Weights of a small model that predicts nearness at each pixel.
Model: 4.9M parameters, 64-pixel images, arch unet, norm batchnorm, activation silu, widths [64, 128, 256, 256].
Data: trained on renderings of 100 made-up gadgets, each built of a few solids, in any pose, 12.1 epochs.
Rows from block 5 of a small model that predicts nearness at each pixel, named by matrix and row number. Each number is 500 + 25 x the weight over its row's rms, rounded and kept within 0 to 999. All counts start at 0. Numbers have three digits each.
After each channel's rows are labels from the 100 images, of 14976, where the channel reaches its highest value: "top examples" is what is common among them. Only what is clearly more common there than usual is listed. The data: renderings of 100 made-up gadgets, each built of a few solids, in any pose. In brackets: how many of the 100.
# conv: 3x3 conv (model.decb.0.0.conv.weight, 256x512x3x3, each kernel summed), inputs 430-511

conv.182:509477522527509498535451503508513507463485493505536504504530497503509514551513488523502541513527458518528471445486453510472526467501576545542551556512477520502465507478492539500485511560467464506533511553491517522436535534510474542519491482493506
top examples: has a torus (63)

conv.148:461494516501523514484513542513477463530485485480440503490451523486529510529489550463524475482469512509489449504491487490483507573486452479533466469490537518472441515487475562445503462493516522454543492527572503505492546472446523543507458470534449
top examples: has a torus (92)

conv.240:507527482543518463504495475485521540476547519503526524524478560519531445477460495497476513496501521517478543504466516460473526511517559472474567474512450494471531550503487452508518503470517443512467529470511504456477490513483518467501496488451452
top examples: has a torus (77)

conv.56:532508450489546535521533504481557481486473459492451525480515542483489493504492533501461526488526438486512449493462548496537499482474492519433512494466525529464487491552487452516547482497498516491481523474491504465463516508483518553497488498518519
top examples: has a torus (68)

conv.36:456510557497510529526530518515503536547502488477513553520448510480518555536540475496499499540505509500537519472495516454443504511508501487470512521508534497496501519504548508483525538481524513551496522500489510465511528473521482491514508505470505
top examples: has a torus (65)

conv.65:525515549511451504508462471490490477458545522519521476516541514482496487426465538512487469453511475517498511483497510477505465520518556519450569527512539518531485518491496479469461481481492468475538509496558498476504517485525500492494505506458462
top examples: metallic (60)

conv.22:501493467518490461490565504495510459497525523521481548482532480505513518517500563518528490493475522510492478483465534495500492539464531526474468542526478533484476535479520511490484479498498482493474501512548480538470500456494508512492456508517457
top examples: has a torus (90)

conv.42:489478498516506533493471534484468573509520517442462576472485480474471517508528524447503473465456525463503410471507497447494518476496454492505516492523514515476519467526493544463508486482482525445492501458452460530474514485500518479485460503489547
top examples: has a torus (85)

conv.185:485503502515515486513502476480526491475497483499474530506477508483507530506488511499505492480472492475524495528538479531488491528523502487503500511528525467472536505535513522482496502464479498500467466511512468531516495472506477525508494465525528
top examples: white (32)

conv.73:490471502488536482584487519500462479502519529477482517504509485459519508512487535461511543524542495504524452512469522510517558457514526491498525508502504502493438495529488526525507478505484506511480490481535516512499498510467475507483450495537506
top examples: has a torus (67)

conv.187:486528516503514493494556527495498514491481511522476448496451452482459500560574494508525484501498465517538455527496511489542505461485477507481517508507528538513477490508499494511537510566465542497531511549455521509471474480487481476486515542501484
top examples: has a torus (93)

conv.249:505509556515431472513541516488457525517520525538497469486512468507540515448515550535573502558473511473512503469499396528489519617496512472482503494550478481519528484450557446542472485497501497507496510556502493483511519525465441463520478516464499
top examples: has a torus (61)

conv.219:526467509474547538475498547539519526520471490494489553508465475509488525537481508472526475476528493525484497515497524478468472468496479501530481508476494524483458532517523523432496514493495521488490482510461492523460539496515547552467479464489475
top examples: has a torus (72)

conv.217:477438476465469478508533535491455524465502453520489506439526511514505510513506508517528509480474483495537417499530507470524492478495517509534468442457493455514500538510511442463517470485478510504542532427496543496458456534496469482509510488461518
top examples: has a torus (65)

conv.141:505472462479511499479452515503471486512465537466463499495516480484502496503475557530533504502498482495536495478509519463532524493475516469528500521475439489480473513491473523496476532480500499466496485531464478498471480526499490528472504518469515
top examples: has a torus (80)

conv.9:474572479486499516484547510492477488494526539494502517456476501507474495508472446502529531514468474499544477486434516511531486507482507515520514454420457502529490580528469590502531510500507477510516524507495513433460507505481527462509482487491509
top examples: has a torus (70)

conv.57:483498497462510446535499491514463495450512505526478526487492469463475503500496533533491505509523520539471506521511474517460488481554521503514516508483493504469455562494495500471487457535532491498484485496512482477465522535466486474505501513511484
top examples: has a torus (93)

conv.211:516519513499474503508470515517460499500518512502511438493475459499504510476548514502519528482534455539543491543498478534528465485507519491539499508480512489514454481527500496461475504517510545520529483513508468531500462489492521522486482513479476
top examples: white (25)

conv.122:506508561501530487505557519517477494505490536518514476489460475483500516557480556490543494487547528501503499515553493473481479457487525533492508522462519493476482495466469506468501488556487478511523503520492500497491485485518480527516482529502418
top examples: has a torus (93)

conv.233:510508517467489517516493453513493521535486486506467460515492529504517503516504483502499460500525554492538486464500478490510509545490499505506493473496468509490540511431455492504452568514483497436527529495554476477494543513505486481495461473506480
top examples: white (28)

conv.55:472501472458509492457519521484469488532463523505510540529498497454487515520457522555496527482516499495520488498506507437482507494491500528527509463464485523487484528518454518528527500470480455493482527469497499517486512438484498489480493480518603
top examples: has a torus (81)

conv.2:473515458468543498550505492519499525505508486450474486443508456456515522450492527496514506503522524467469528533514462522498507543510487484524504504503506463463510542507486544563474489538521536504485494529538481535500505530506508471498549493495547
top examples: has a torus (70)

conv.128:532548490468508518471508521477451464545481492519506542490494485534474516497477517508518468485511459486491487486535471463480491543547516507511488555474519503494466502530525531472543435488537457548496487503505470499498496483505534506470539491502466
top examples: has a torus (80)

conv.202:472547501487502487510510486478477525467546509523512508463475509478481524440504483461517519514495496482507505489460512519467508492556487504516486510495484481509481501545506541488454496446481543506475473495482512493530479521527491502486483525526526
top examples: white (36)

conv.138:489506482469468497545490530537487474499471487483483502544482453470486566488493519522498457487498523527508473501512479504509505540474499502504514584502485522460454521490525461493515471506524518472458503484497489515470493450464510488488531494491473
top examples: has a torus (61)

conv.229:503451514489499497545492526523497482446487522484499536468488522469482486509463485489486482467497509517528467465467487522528544470502514479509444555494513499541536565460478553495499526490486477545502450538478457509458455526487490509506512496486492
top examples: has a torus (60)

conv.244:528476457477521498561551539551473526501488486495456506531484520492521563502495500481484510505519524520541467501493513461503511554482528446526466490513509443461523529530535479465510508551489479452535552473563487456453516488513541541493500455528453
top examples: has a torus (74)

conv.27:531468471507522500542507480472526537470474557487467506455473540555519465482519492470549514488546540472472562469447527470483518530486537486466501443523498480469462533532492523538440454472512522498470505486468518529536454517503535492499550478550425
top examples: metallic (66)

conv.12:506507518501486557497480510523479507508565507519537514529489495486479505526503478438537497489490538506556489470509459524528533510507454508521528510528512488463521509493481468504497502467472475503473472464513476475504475519532490488453498508472494
top examples: has a torus (66)

conv.116:508556505507456507514520529530489497530472482503530543475496517509495459529501555455484474475540514462489476512512490524524436501491475539452490518491482497526456546474473447477502495507496522538527468505526443494471486508463505490483516480473446
top examples: has a torus (92)

conv.181:505503501538511455466513504482532466515431511494515518495483500533519459491507524533513508486466503467471519488515511491507467493439488515470476510549529509500566509579503517506488512480477492545528524516550505455467484500531488487515503525514543
top examples: has a sphere (49)

conv.203:492520542492504507507524530535543510513478494511519543500434508455489498512524491482491559468475511519483509485454544442491515498456472523493464552502538529523506483507490504520494491516484575509491503436484489518506494456510493491515470524472502
top examples: has a torus (92)

conv.51:476496420517510503518500492495545523498496504525515449499464507473503530528475511522492502506542469506481425424463502488523483466522449537499490491510501495452477533481507529523489514426469517492483508482464500508546525483566484498508532503514491
top examples: white (26)